From a checkpoint of a small image classifier.
Model: 3.58M parameters, width 192.
Data: trained on scattered letters and digits in many colours, 195000 training examples, 8.8 epochs.
Rows from block 5 of a small image classifier, named by matrix and row number. Rows with one number belong to one neuron. Each number is 128 + 32 x the weight over its row's rms, rounded and kept within 0 to 255. All counts start at 0.
After each neuron's rows are labels from the 100 images, of 14976, where the neuron reaches its highest value: "top examples" is what is common among them. Only what is clearly more common there than usual is listed. The data: scattered letters and digits in many colours.
# fc1: MLP up (model.blocks.5.mlp.fc1.weight, 768x192), inputs 0-63
# fc2: MLP down (model.blocks.5.mlp.fc2.weight, 192x768, transposed), outputs 0-63

fc1.595 [146 112 128 133 122 154 127 148 137  84  98 112 182 135 110 144 141 168 132  97  90 159 155  98 141 131 123 144  98 147 155  94 163 120 128 123 116 161 161 184 132 135 165  89 107  90 110 114 148  56  89 122 126  77 129  98  55 143 136 192 212 100 110 108]
fc2.595 [105 135 163 119 196 111 195 108 135 104 117 115 157 155  79 130  95 133 169  60 148 114 155 125 123 146 120 167 101 158 122 160 121 137 160 173 136 110 139  93  96 115  54 143 106 158 120 174  96 141  92 169 100  83 188 142 207 113 131 106 117 167  78 127]
top examples: the character J; largest: J; the character 1

fc1.651 [153  95 116 130 143 148 146 159 149 200 134  69 145 125 167 123 139 211  83 127 163 123 184 105 118 152  77 124 117 127  73  99  79 172 141 120 178 142 131 147 157  92  80 149  98 119 155 186 160 145 146 138  80 139 138 145 131 165  87 173 139 139  47 105]
fc2.651 [ 90 128 146 122 145 148 160 127 125  89  90 154 210 100 112 172 113 172 153 136 119 138  81 185 125 137 174 138 118 130 171 159  67 178  97 175  88 102 148 119 136 104 114 135 130 149 106  32 113 140 156 112 156 153 133  80 163 153 114 169 140 108 144 116]
top examples: the character J; largest: J

fc1.6 [126 153 101  98 116 152 137 128  90 110  95 104 157 130 104  96 158 113 133 123 136 137 162 148  97 166 160 166 118 133 170 121 111 139 134 104 192 146 106 114 110  83 164 101 118  90  93  83 208 179  97  81 154  64 113 104 114 179 102 148 161 151  86 143]
fc2.6 [106 112 160 163  89 132 187 132 203 121 106 128 199 137 149  84  93  91 127 145 156 106 147  75 161 128  56 142 104 127 141 164  94 147 147 126 111  98 127 147 141 128 171  98 134 129  94 145 124  79  75 114 158  83 183 139 162  94 109 139 169 135 138  97]
top examples: the character J; the character I; largest: J; largest: I

fc1.232 [120 126 191 127 154 127 110 128 105 145  81 193  64 142 104 102 130 123 153  72  92 149  81 111 118  91 109 174  90 172 142 132 167 111 156 191 123 102 229 130 114 174 139 135 184 139 179 146 105 108  91 131 158 107 122 110 109  69 157  69 146 162 145 145]
fc2.232 [ 91 174  51 143 135 203 110 126 117 176  88  87 142  76 101 132 115 140 118 131 171 131 121 165  96 150 179 107 128 107 156 132 114 165 132  63 155 111 151  81 161 152 150  68 107  85 175 127 105 137 131 146  62  74 146 132 167 195 108 139 107 128 129 127]
top examples: the character P

fc1.65 [ 95 115 154 120 129 214 147 145 227 123 113 139 100  99  80 157 140 117 156 163  80  84 153 130 134 152 106 101 152 133 100 140 134 144 151 176 148 144 138 131 162 139 122 199 172 111 176  85 144 110 110 147 140 133 118 135 180 103 111  62 144  46 122 138]
fc2.65 [144 139 145 110 148  30  88 125 147 115 120 126  84 136 152 115 139 140 163 134 176 134 151 112 110  72  81 146 149 115 136  38  92 110 161 129 179 159 106 147 185 162 127 119 118  74  86 176 138 184 125 167 147 138 177 110  83 104 164 155 162 148 124 127]
top examples: the character Q; largest: Q; the character U; largest: U

fc1.413 [118 124 189 114  60 125  79 120 175 173 119 163 177 173 181  78 155  49 115 160 166 143 108  92 168 105 132 155 213  89 155  73 116 177  99 137 117 102 112 152 167 103 108  76 177 119 160 126  95 124 142  71 169 118 157 164 129 149  97  80 169 138 157 143]
fc2.413 [124 120  94 142 139 157 174  83 142 110 104 126  84 107 138  89  67 159 143 111 138 130 155 155 158 137 167 151  75 133 131 167 133  71 149 120 105 135 160 116  67 128  98 187  72  77  83 145 131 114 118 134 133 125  85  73  68 123  93 126 173 183  80 134]
top examples: the character A; largest: A

fc1.132 [ 80 193  96 132 157 119 152 119 123 171 148 184  64 121 207 126 168 118 166  70 118 140 166  31 111 155  99 172 171 176 141 152 185 112  75 101 144 118 157 134 158 153 106  93 145 124  61 172  92 100 142 124 159  89 132 188 135  66 160 174 127 107 145 114]
fc2.132 [200  85 170 130 100 158  88 127 102 138 100 122 133 116  75 121  89 116  89 174  88 116 153 127 122 149 133 104 120 170 142 112 127 118 136  81 120 138 117 115 145 126 110  95 132 165 203 174 138 157 143 109 101 132 147 113 147 171  98  87 157  70 140 188]
top examples: the character 6; largest: 6; the character 7

fc1.263 [ 69 150  68 136 101  60 166 161 174 115  78 107  71  85 149 152 149 145 128  72 105 118 127 132 106 171 142 172 157  97 132  69 135  81 118 138 101 137  70 162 164 119 114 110 116 174 168 141 153 115 136 138  95  98 139 134  85 150  75 120 126 198 159 136]
fc2.263 [177 111 106 119  94 144 156 194 150 143 105  98 127 112  78 134 157 108  39  99  90 122 179 178 102 101 133 109  77  94 118 100 126  93 162 168  82  89 130 187 181 152 120 153 105 139 199 172 127 181 114  67  85 116 116  73 159 116 108 157 111 178 121 179]
top examples: the character 5; largest: 5

fc1.314 [ 94 116  80 226 138 124  80 148 100 103 159 138 122  76 159 133 117 115 170  96 127 133 105 124 188  95 153 106 130 120 139 120 163 162 116 130 143 145 134 127  67 114 107 153 147 177 132 121 179 192  84 188  74  67 123 135 129 154 123 155  67  93 159 174]
fc2.314 [109 110 139 168  78 124 158 123 137 150 117 151 102 119  84 191 168 109  97 181  79 101 109 169  79 154 123 101 140 107 110 152  90 156 147  95  79 100  49 174 155 118 145 155  43  92  81  67 150 113 196 150 164 101 110  98 125 133 138  82 159 155 102 103]
top examples: the character Y; largest: Y

fc1.542 [158 101 145  33 145 184 132 130 137 122 100 118  72  92 114 114 153 105 147 150 145 103 125 108  90 153 131 154  76 184 127 158 134  91 146 145 105 172 118 124 161 145 119 144 162 141 104 155  70 113 114 143 120 166  72 193 159  64 175  96 182 139  69 135]
fc2.542 [128  89 107 129 150 141  80 102 176 165 124  99 158 183 133 115  91 144 110 131 130 131  82 118 112 150 113 140 151  99 115 137 172 144 105 165  95 128 162 126 125 139 142 149  78 163 124  92  80 137 121  69 125 135 146 125 113 133  88 166 147  84 137 142]
top examples: the character 3; the character 2; largest: 3; largest: 2

fc1.110 [ 94 110 136 138  85 176 126  86 197 120 148 121 124 145 107  93  88  78 131 118 166  98 159 147 110 144 149 101  89 135 131 182 168 156 141 165 171  76  42 162 141  75 126 142 146  73 118 158 161  60 133 112 111 158 139  84 176 167 135 140  60 156 185  96]
fc2.110 [157 138 149  84 142 110 218 199 146 107  73 172 150 128 170 128 144 156 154 181 113  79 130  61 124 172 127 124 150 137 161  91 114 138 137  90 131 172 154  64 170  97  61 122 111 120 146 139 126 143 127 153 193 120 140 154 123  54  68  95 112 127 106 197]
top examples: the character Q; largest: Q

fc1.201 [ 93 185 100  87 152 130 184 134 154  92 141 143 105 168 113 158 117 107 155 108 134 125 118 143  59 136 118 171 120 138 130 150  88  80 117 120 108 107  72 136 125 158 179 114  70 155 164  38 110 162 100 205 112 146 165  81 153 150  87 146  79 132 127 115]
fc2.201 [ 96 102  87 134 118 179  81 156 164 157  58 140 134 151 180 149 114 139  73  51 161 132 126 130 161 118 135 177 103 156 165 117 139 120 114  90 135 151 145 155 135 139 108  86 134  65 147 163 168 162 126 113 101  89  76 162 133 108 172  80 134 134 131  82]
top examples: the character 2; largest: 2; the character T; largest: T

fc1.576 [ 92 105  83  55 142 129 140 112 201 111 104 167 166 108 167 145 124 175 100 144 168 123  72 104 147 124 128 125 111 130 182 118 139 151  57 143 165 158  56  94 124 143 155 133 123  69 119 151 180 158 141 170 165 142 114 127  82 146 197  96  72 146 139 155]
fc2.576 [180 125 119 142 124 158 141 163 134 108 179 182 103 114 165 137 167 131 142 143 105 116 152 116 132 130 151 142  98 147 102 168 111  52 160 159 110 109 141 175 123 167  93 132 134  91 143  65 156  85 177 155  86 178 115 118 143 113  98 104 114 173 107 137]
top examples: the character Q; largest: Q; the character O; largest: O

fc1.622 [121 133 152 167 153  95 148  75 135 152 182  96 123 111 131 177 130 118  78 166  70 175 155 136 160 115 113 121 111 183 136 159 136 117  85 144 176  79 128 138 196 150 151  86 142 133 144 125  92 128 155 117  86 142 150  98  97  55 142 168 167 111  86 171]
fc2.622 [109 135 128 140  92 160  75 142 213 111 113 164  81 138 149 157  66  63 111 131 165  92 166  84 104 146 170 170 106  86 166 145 132 140 137 134 167 142 134 101 124 106 157 130 153 115 131 107 112 130 113 223 105 149 167 118 120 179 144 121  85 101 164 119]
top examples: the character 3

fc1.171 [146  68 100 141 161 139 114  70 100 189 147 124 129  76 132 171 185 129 124 124  99  89 129 142 120  97  93 121 139  89 118 101 116  38  83  96  90  97 105 106 127 146 164 123 160 134 113 130 108 125 145 124 111  76 121 146  82 107 148  91 137  88  97  97]
fc2.171 [143 152 164 162 109  87  90 105 153 150 120 128 139 171 102  95 123 124 176  73 136 132  67 130 142 117 134 172 112 144 157 161 169 137 161  51  91 131 137 117 108 117 159 101 107 146 102  40 166 141 136  89 144 156 129 108 137 160 167 161 101 163 193 121]
top examples: the character X; largest: X; the character T; largest: T

fc1.670 [102 170 114 110 120 134 110 132  93 142 108 136  50 167 155 133 141 144 169 133  83 139  97  95 122  89 127 114 162 162 170  97  95 119  99  64 122 146 138 146  80 139 139 163 136  97 125  92 155  58  58 116 203 153 105 135 131 162 163 175 126 135 101 143]
fc2.670 [113  87 120 112 146 132 104 147 147 171 185 133 151 155 159 131 140 168 127 119 154 183 125 104 109 147  76 112 139 143 123 121  85 129 170 186 155 119 158 128 148 122  93 115 182 160 129 130 117 135 160 115  76 118 124  97 171 110 130 180 165 139 138  85]
top examples: the character P; largest: P; the character D

fc1.454 [187 127 179 144  97 129 177 111 106  97 141 161 108 175 107 151 131 103  98 176 191 164  94 192 100 100 144 162 145 166  95 124 156 112 186 107  82 118  51  86 122 127 161 119 138 126 105 146 146 110 117 115 124 141 164  93  96 169  94 145 119 135 104 148]
fc2.454 [105 105 141 181  89 139 167 113 132 136 123 115 105 127 112  90 143 132  72  85  98 100 166 131 120 105 163 105 104 116  80 173 134 151 135 146 112 145 107 138 131 110 143  85 120 159 194 127 188 115 151 114 131 109 155 119 147 168 205 156 103 162 133  74]
top examples: the character J; largest: J

fc1.328 [183 143 143 115 106 126 153 108 150 139 153 211 106 122 124 118 153 112  80 148 144 111  77 103 109 150  99 142 113 115 160  58 161 134 126 157 143 116  95 168 180 153 180 120 161 125  91 143 174 133 148 154 116  92  97 129  86 167 112 166 115 111 138 112]
fc2.328 [146 172 137 151 141 153  96 159 171  75 199 157 129 161 142 113  98  82 143 182 117 126 122 146 151  72  89 158 101  78 103  64 152 177 117  85 138 128 142  98 117 147 115 167 132  97 145 142 140 103 135 157 196  93  69  98 131 111 141  62 179 117 171 110]
top examples: the character Q; largest: Q; the character 3

fc1.241 [138 129 134  65 125 171 126  90  97 115 154 147 175 167 128 102 128 113 149 124 111 149 127 144 114 123 153 172 129 110  46 156 115 101 178 144  97  98 107 141  78 105  88 146 161 109  90 161 143  90 202 129 139  80 111 163 142 133 101 148 155 163 109  59]
fc2.241 [109 163  93 123 186  99 145  97 109 137 145 120 153 121 166 125 196 138 123 126 105 168 190 178 105 107 151 107 129 138 186  63 137  94 141 116 123 135 111  89 101 213 150 146 130 156 159 172 122  90 139  92 210 152  95  78 114 141 165 188 144 117 160  75]
top examples: the character W; largest: W

fc1.624 [105 116 178 127 162 182 132  86 182 141 154 137 135 126  75 112 127  38 105 153 228 110 142 130 128 116 147 166  93 165 140 158 118 118 126 149 116 149 124 133 149 100 147 132 101  76 140 110 107 153 149 142  80  30 122 154 119 108  91 149 131 129 165 157]
fc2.624 [176 156 112 144 144 183 143  79 146 124  92 197  93 164 201  89 114 157  95 146  97 110 149 100 111 150 147 167 105  47 104  81 145 140 139 193  91 138 135 143  76 129 150 123 124 111 139 119 119 179 126 142 145  97 152 164 139 111 152 119 153 111 112 120]
top examples: the character 2; largest: 2; the character Q; largest: Q

fc1.152 [150 140 103  65  55 100 119 102 128 184  92 129 108 191 124 183 173 157 154 162 152 127 127 136 103 162 111 106 134  91  96 148 184 139 142  83  99 119  94 153 106 166 122 121 108  63 137  84  72 150 174 218  92  80  94 143 130 158 132 121 183 136 149 138]
fc2.152 [ 92 113 139 135 148 141 178  94 112  63 139 113 158 136 164 115 127  91 112 112 112 119  80 196 105  67 129 137 136 199 116 128 125 156 156 132 149  77 162 136 155 105 133 136  85 129 158 144 107 160 159 123 177 117 158 125 140 112 113 176 115 114 182 110]
top examples: the character 3; the character Y; largest: 3

fc1.700 [ 61 100 126 150 102 156 173  96  92  78 106 127  81 133 147 181 167  94 139 112 154 136 166 159 129 162 163 142  72 138  97 119 168  78 136  86 142 115 149 122 149 119 157 131 133 185 124  89 123 143 124 114  89  96 129 183 123 155 139 179  82 179 164 134]
fc2.700 [143 123 117 128 126 131 157 100  72 176  91 104 134  57 158 107 187 121 155 119 121 208  86 120 174  83  64 114 155 137 197 102 137  86 103 163 231  51  95 113 120 167 114 145 103  83 139 128 144  68  94 155 106 115 138 135 164  70 132 101 109 143  44 105]
top examples: the character 5; largest: 5

fc1.607 [128 117 134 141 127 154  78 109 115 128 109 113 165 152 154 141 130 115 123 165  99 106 136 111 161 108 117 147 132  69 178 121  94 150 138 142  82  64 126 164  91 108 145 132 206  58  78 104 201 108 132 127 113 119 183  66 198 140 132 139 198 132 100 156]
fc2.607 [137 119 149  97 128 112 148 104 132 110 139 154 126 110  98 138 118  90 183  78 100 135  92 146 122 180 133 129 120 140 164 128 152 114 215 136  83 148 100 154 100 135 124  95  73  83 102 111 154 151 103  87 185 155 113 130 102 100  84 180 137 186 100 166]
top examples: the character A; largest: A

fc1.290 [120 150 164 151 107 120 113 166 150 114 132 131 143 155 184 178 127 126 113 106  99 194  75 152  60  98  99 144  54 109 101 132 191 119 162 139 102  58 147  94 163 139 136 139 113 139 113 143 156  87 104 138 124 135 130 181 117 137 106 158 141 106 127  82]
fc2.290 [116 142 142 117 132 122 126 143 167 153 135 173 102  95 167  90 114 109 123 103  76 121 122 180  98 139 142  81 128 125 119 109 176 112 115 123 101 162  82  73 204 134 114 133 123 167 152 154 117 118  77 164  88 136 162 138 119 168 162 170 115 135 139 155]
top examples: the character 3; largest: 3; the character S; the character 5

fc1.448 [150 162 121 173 115 154  90 140 142 113 107 157 106 139 103 136  98 136  71 122 103 150  99 176 143 141 141 171 182  65 104 117 161 119 169 120 163  89 155 112 110  91 122 146 128 120 107 113 105  39 151 129 126  57  83  88 167 141 130  90 173 198 131 164]
fc2.448 [147 143 151 114 188  85 161  96 116 183 107 132 110 151 146 117 142 117 129 131 137 172 147 116  91 109 122  86 120  88 195 119 118  93 122 156 110 104  86 136  61 203 105 140 147 168 117 163 162  87 205 169 153 129 111 128 106 161  68 182 119 127 142 116]
top examples: the character W; largest: W

fc1.639 [ 86 173 178 135 117 117 181  86 127 136 176 141  68  99 187 181 156  89 154 126 144 139 139 198 142 107  83 123 222 101 156  88 138 108 139 104 188 119  68 142 136 102 144 128 106 190 175  94  95 143 106 158 157 105 102 188  81 126 197 105  91 105  92 115]
fc2.639 [194 117 118 121  80 136 111  77 141  92  83 114 127 127  74 130 144 168 134 107 125 188 190 160 208 156 136 148 108 183 187 140 110 154 144 116 119 122 208 115  92 165 116 145 149  96  92 151 166 121 110 121 146 137 135 146 176 161 101 196  90  99  44  65]
top examples: the character Q; largest: Q; the character C

fc1.319 [ 94 134 131 115 154 171 132 178  99 153 140 131 166 113 148 127 129 128  68 113 111 166 139 120 142  77 101 105  82 157 104 186 173 159  73 139 108 133 142 107 109  42  99 109 163 127 142 167 209 177 103  72 132 107 132 178 149 113 145 108 126  81 216 114]
fc2.319 [ 80 150 101 122 107 108 130 153 127 111  77  97 113 111 115 174 122 145 146 170 117  84  94 121 140 175  83  80 159  76 104 193 128 141 152 116 160  92 139 193 147 160 108 179 109 196  82 115 100  69 147 161 149 162 145 108  97 103 121 100  87 152 115  83]
top examples: the character Z; the character 8; largest: Z

fc1.194 [124 178 168  99  71  95 111 158 123 127  82 112 109 137 142 132 123 155 145 129 112 161 146 184  69 117 154 142  70 166  95  96 127 162 171  90  88 132  80 124  95  82 133 106 173 158 170 133 108  92 169 144  72 109  87 128 135 104 114 100 167 164 168 174]
fc2.194 [146 136 109  67 100 113  93 129  89 154 115 111 166 159  74 127  81 146  86 133 137 186 165 229  68 105 109 151 168 133 142 161 130  88 111 130 120 183 139 136  81 221 154 122 142 195 166 141 104 164 117 135 148 182  57 107 128 151 167 146  98 151 185 111]
top examples: the character W; largest: W

fc1.472 [113 149  91 143 108 147 104  99 157 138  97 126 157 149 155 142 106 178 127 127 114 144 186 131  86 142 137 100 175 113 165 117 121 144 148 126 150 133 173  94 158 110  79 127 181  93 157 167 109 107 128 159 123 112  82 154 151 133  79 110 210 109 132 125]
fc2.472 [ 89 217 117 115  53  90 121 150  82 115 116 134 147 112 153 120 114 112 166 114  19 145 101 146 114 132 196 106  78 141  99 156  65  72 102 171 121 144  87 151 136 103 179 101 160  83 138 131  88 159  91 109 164 139 132 138 184  82  91 137 108 168 149 128]
top examples: the character 6; largest: 6

fc1.437 [121 137 158 105 145 134 123  97 121 132 123 158 133 177 186 157 127 138 107 125 150 115 200  89 119 106 167 168 132 143 137 151 125  72  89  60 139  96 195  92  89 128  87 135 110 157 109  22 157  94 120 108 117  94  97 122 173 136  78 115 137 151 144  96]
fc2.437 [158 160 118 130 154 135 140 144 128  99 172 118 154 140  93  80 104  92 118 152  76 115 105 131  97 127 127  88 144 167  87 127 120 150 146 123 148 106 100 169 133 121 151  91 128 168 131 161 150  92  81  90  98 127  60 164 146 126 123 121 132 193 144  87]
top examples: the character Z; largest: Z

fc1.190 [100  77 127 146 170 165 158 172 158 158 118 102  78 131 149 164 125 112  84  59 123  92 184 145  78  99  99 104 136 135  96 126 189 156 191 124  92 105 106 125 143 133 167 131 151 113 166 154 145 108  65 155  89 158 170 164 152 113 135  75 147 138 209 130]
fc2.190 [129 131 106  77 143 178 123 104 165  87 215 131 103 108  92 168 108  99 119 130 138 134  83 186 110  82 109 140 137 112 108  95  67 131 101 121 134 154 141 150 151 153 112  81 126  87 112 160 106 126 138 140 171 120 162 104 186  96 182  70 134 240 137 111]
top examples: the character 5; largest: 5

fc1.376 [163  49  99 119 135 190 131  74 147 127  88 149 133 161 102  86 100 139 109 168 139 156 105 136  79 159  84 106  89  91 139 138 100 119 156 128 141 163 133 136 169 143 115 138 108 139 153 115 153 119 146 105 169 175 159 138 103 197 164 155 195 113 108 121]
fc2.376 [102 153 139 132 175 120 201 117 143  85  52  91 143  71 123 107  99 142 145 116 155  55 129 123 190 133 151 127 101 162 158 139 137 106 144 150 117 135 184 156 128 141 148 102 150  98 138 179 132  78  69  87 120 136 129  28 134 189 115 128 126 142 125  87]
top examples: the character J; largest: J

fc1.421 [122 158 200 111 155 160  95 124 109 189 112 164  90 192  95 121  89 168 143 127  95 126 174 145  81  95 153 134 108 119 116 182 160 131 146  83 145 146 108 100 139 152 130 161 190 207 133  76 114 160 159 158 149 148  88 128 158 107  88 133 171 112 156 134]
fc2.421 [121 144 102  57 141  31 114 106  58 129 155 123 106 129 172 139  81 132 100 112 127 164 129  95  76 132  98 149 101 102 143 105 136 117 145 130 104 126 155  97  90 174 141 145 136 157 171 203 159 133 130 111 131 153 100  91 183 111 154 154 143 149 133 138]
top examples: the character W; largest: W

fc1.501 [136 181 154 163  59 153 113 199  78 125  61 148  60 144 133 166 108 117 119 153 112 201 109 156 125 154 117 137 145 165 120 142 180 140 134  86 114 140 145 145 147 116 139  87 134 169 122  96 108  66 123  56 120  85 152 155 154  78 175 113 145 179 101 206]
fc2.501 [ 96 150 133 127 121 112 176 109 123  65 176 150 170 153 139  95 150 175 117 131 150 106 165 118 217 174 109 106  92  93 117 127  97 123 128 159  91 165 160 179  78 175  70 151 102 149 106  72 145 140 117 179 146 169  99 115  51  96 145 109  98 134  64 132]
top examples: the character 6

fc1.719 [153 123 183  91 117 162 112 175 138  88  90 226 183 108 160 129  95 128 191 133 139 152  83 114 169 104 123 161  99 137 164 157 113 163 127 132 105  55 174 141 118 147 146 138 110 138 119 137 123 149 160 104  74 108 122  96 108  87 136 136 127 131 117 164]
fc2.719 [115 138 133 131 129 105 144  57 139 129  94 175 167 127  89  94 129 196 105 152 111 133 157 139  94 108  91  82 115  96 136 167 138 119 209 115  63 104 107 144 152 104  95 135 145  79 100 136 161 100 136 117 140 143 132 122  91  90 114  48 147 145 122 151]
top examples: the character A; largest: A; the character P; largest: P

fc1.356 [118 155 182 141 125 105 116 110 149 124 104 122  90 120 107 129 113  96 153  55 135  95  78  58 106  85 123 179  99 146 147 187 106 103  99 167 181 117 148 137 130 177 111 115 124  88 115 157 110 161 148 191 181 152 115 128 171 171 153 123 145  90 132 107]
fc2.356 [132  82 130 119 143 170  73 158 113 148 110 160 121 134 159 108 148 129 168 153 139 159 115 144 145 130 117 132 156  78 134  95  93 159 156 108  71 126 115 115  90 105 143 146 161 121 102 100 177 122 152 104  87 141 115  89  88  76  87 157  99 144 118 138]
top examples: the character P; largest: P

fc1.23 [110 104 133  94 137 130 114 177 182 112 138 107 103 130 102 110 107  96 159  94 120 133 153 105 158  98  38 130 120 105 120 171  58 158 146 107 132 114 164 159 135 133 133 101 104 241 102 148 155 136 145 183 141 123 122 171 166 128 139 155 148 110 114 145]
fc2.23 [170 138 100 154  87 155 122 182 103 108 129 157 101 137 120 177 107 111 110 146  96 151  76  87 143 149 113 115 136  97 131 111  83 150 101 119 171  99 193 146 127 159 128 194 101  93 144 101 157 147  77  76  73  93 166 100  67 111  78 105  90 119 127 153]
top examples: the character Z; largest: Z; the character H

fc1.502 [152 174 119  65 157 111 135 151 145 138 129 135  74 131 107 172 167 146 128 123  94 131 148 195  78 115 141 127 148 147 182  93 145 114 155 146 116 151 164  91 106  88 141 155 143 183 160 130 147 108 177 145 135 146 113 152 155 136 121  95 189  97  89  89]
fc2.502 [131 103 117 166  82 129 127  58  84 187  89  98 104  89 130 116 111  98 138 179 151 128 113 134 195 150  99 151  92 119 160 118 123 127  97 119 106  88  97 110 138 116 181  79 151  50 151 139 100  85  70 134 139 139 189 163  42 113 161 139 129 135 164 171]
top examples: the character Y; largest: Y

fc1.140 [166 132 102 133 208 157 111 138 123 111 115 155 119  84 126 152 143 139 122 116 134  79 154 106 116 169 116  75 134 163 145 131 103 140 136 122 139 138 173 109 159  39 109 152 130  76 100 114 188  97  90  90 129 118  87 175 172  90 122 121 123 193 119  93]
fc2.140 [117 120 120 145  96 154 113 112 149 161 169 165  64 174  62  71 138 119  75 144 154 173 146 119 130 103 211 175 119 148 113 147 120 133 140 119 131  73 117 215 112 119 140 103  93 162 130 123 116 149 120 122 127 120  63 193 102 114  80  73 129 113 154 114]
top examples: the character Z; largest: Z

fc1.712 [ 85 133 137 133 136 101 173 110  39 129 153 125 155 129 139 220 168 108 112 146 143 104 167 176 156 150 166 128 153 141 108 160 155  79 148  74  86  97 102 149 112  98 177 127  67 160 107 118 153 137 134 137 165  97 140 137 150 152 108 195  80 104 104 172]
fc2.712 [102 116  86  88 110 138 147 127 164 120  83 163 135  81 171 118 138 146 154 129 123 170 115  93  91 107 132 109  97 175 127 134 198  78 154 143 172 151  54 130 185 156  43  88 102  98 126 111 129 142 124 173 114 139 155 131 152 131 162 101 109 157  86 106]
top examples: the character 5; largest: 5; the character 8; largest: 8

fc1.364 [103 131 135 134 142 152 117 100 123 109 150 164 139 134 159 142  71  82 176 116 141  52 157 145 188 134 142 147 119 142 138 119 141  71 109 160 146 130  81 137 151 128 213 133  73  99  95 112  83 152 113 123 132 113 123 157 216  89 154 143 130 129 150 169]
fc2.364 [115 157 121 117 111 155 162 115 153 110  83 193  82 138 223  93 129  88 120 100 105  62  89 144  89 122 118 149  90 107 141 109 166 138 113 141 134 152 122 165 135 150  93 109 144 127 104 135 141 174 145 109 133 187 161 135 173 102 122 134  89 134 104 117]
top examples: the character Q; largest: Q

fc1.430 [108  79 127 185 140  82 156 107  89 135 142 160 124  99 109  70 151 128 115 125 138 159 135 118 143 134 166 127  89 179 120  79 126  70 123 122 142 123  76 132 150 103 179 137 102 120  68 111 157 176 109 143 136 174 117 139 145  82  98 130 105 136 136 116]
fc2.430 [126  71  86 171  76 154 157 145  98 172  94  48 106 110 141 220 110 170 126 154 126 167 110 184  48 112 195 117 189 134 154 116 129 143 112  67 165 108 116 143  74  94 120 137 147  80 163  70 135 175 139 167 117 163 121  68 150 153 143 131 152 147 201 143]
top examples: the character X; largest: X

fc1.729 [155 137  53 137 141 147 115 130 193  72 135 161 136 120 116 168 149  91 169 119 140 169 156  80 133  73 124 190 115  94 180 156 100 174 127 107 118  98 127 108 136 126 130 100 140 134  77 202 158 101 142 151 126 134 118 151 143 111 128  88 111 133 120 161]
fc2.729 [150 164 129 141 113 139  98 125 162 146 159 112 161 126 114 134 123 146 174 147 153  97  73 103 178 130 100 124 155 169  70 139 137 146 193 187  85 110 200  76 178 126 164 103 101 131 121 103 121 101 111  68 127 104 129  92 124 139 129 143 121 143 128 130]
top examples: the character A; largest: A; the character 7

fc1.469 [162 139 104 104 190 167  87 137 101 130 117  99  84 130 125 119 138 119 178 173 131 136 115 149 105 146  95 131 147 144  80 160 181 165 124 154 137 115 151 127 145 112 111  54 143 115 179 103 113  75  67 110 177 164 150 130 173  85 148 201  41 175 108 204]
fc2.469 [ 97 133 116 227  61  77 153 119 107 135 198 136 119 118 117  92 190  69  81 139 136 119  83 161 133 105 161 148 142 119 111 131 134  80 125 108 143 141 160 209 144 124 147 158 155 157 139 139 145 143 167 161 149 145  81 134 134 123 151 128 126 104  71 156]
top examples: the character 6; largest: 6; the character 0; largest: 0

fc1.169 [155  69 181  92 156 142 174  76 106 126 172 146 100 148 118  78  95 182 117 142 181 103 107 137 131 129 149 106 147 185 157 105  85  86 142 111 170 153  94 114 154 108 129 139 112 176 139 159 144 121 155 132 107 106 118 119 167 131  95 206 112 127 109  71]
fc2.169 [102 154  86 101 131 175 150 135 112 100 175 124 159 106 164  89 136 110  89 105 118 161 139 172 133 197 171 133  54 123 122 132  86 146 123 172 123 153 133 164  68 148 120 130 115 126 106 110 126 135 117 148 136 147 207 133 133 100 120 109 199 115  68 141]
top examples: the character 2; the character L; largest: 2; largest: L

fc1.766 [147 166  82 132 133 114 132 112 168 164  31  94 107 168 173  91 132 158 109 101 123 157 172 154 144 146 112 136 114 160  87  56  97 129  99 119  97 108 109  90 144 184 155 127 146 105 140 143 204 117  99  80 129  95  92 156 128 135  90 163 181 176 147 156]
fc2.766 [126 112 130 158 136 161 129 114 171 123 150 231 107 136  72 182 155 148 102 133 137 156 110 173 146  96  91 178 134 180 126 144 123 120 179 120 136  99 135 148 138 158  75 115 165 126 114 117  81  76 141 117 163 100 146  92 223 141 164  65 139 126 142 111]
top examples: the character 5; largest: 5; the character N; largest: N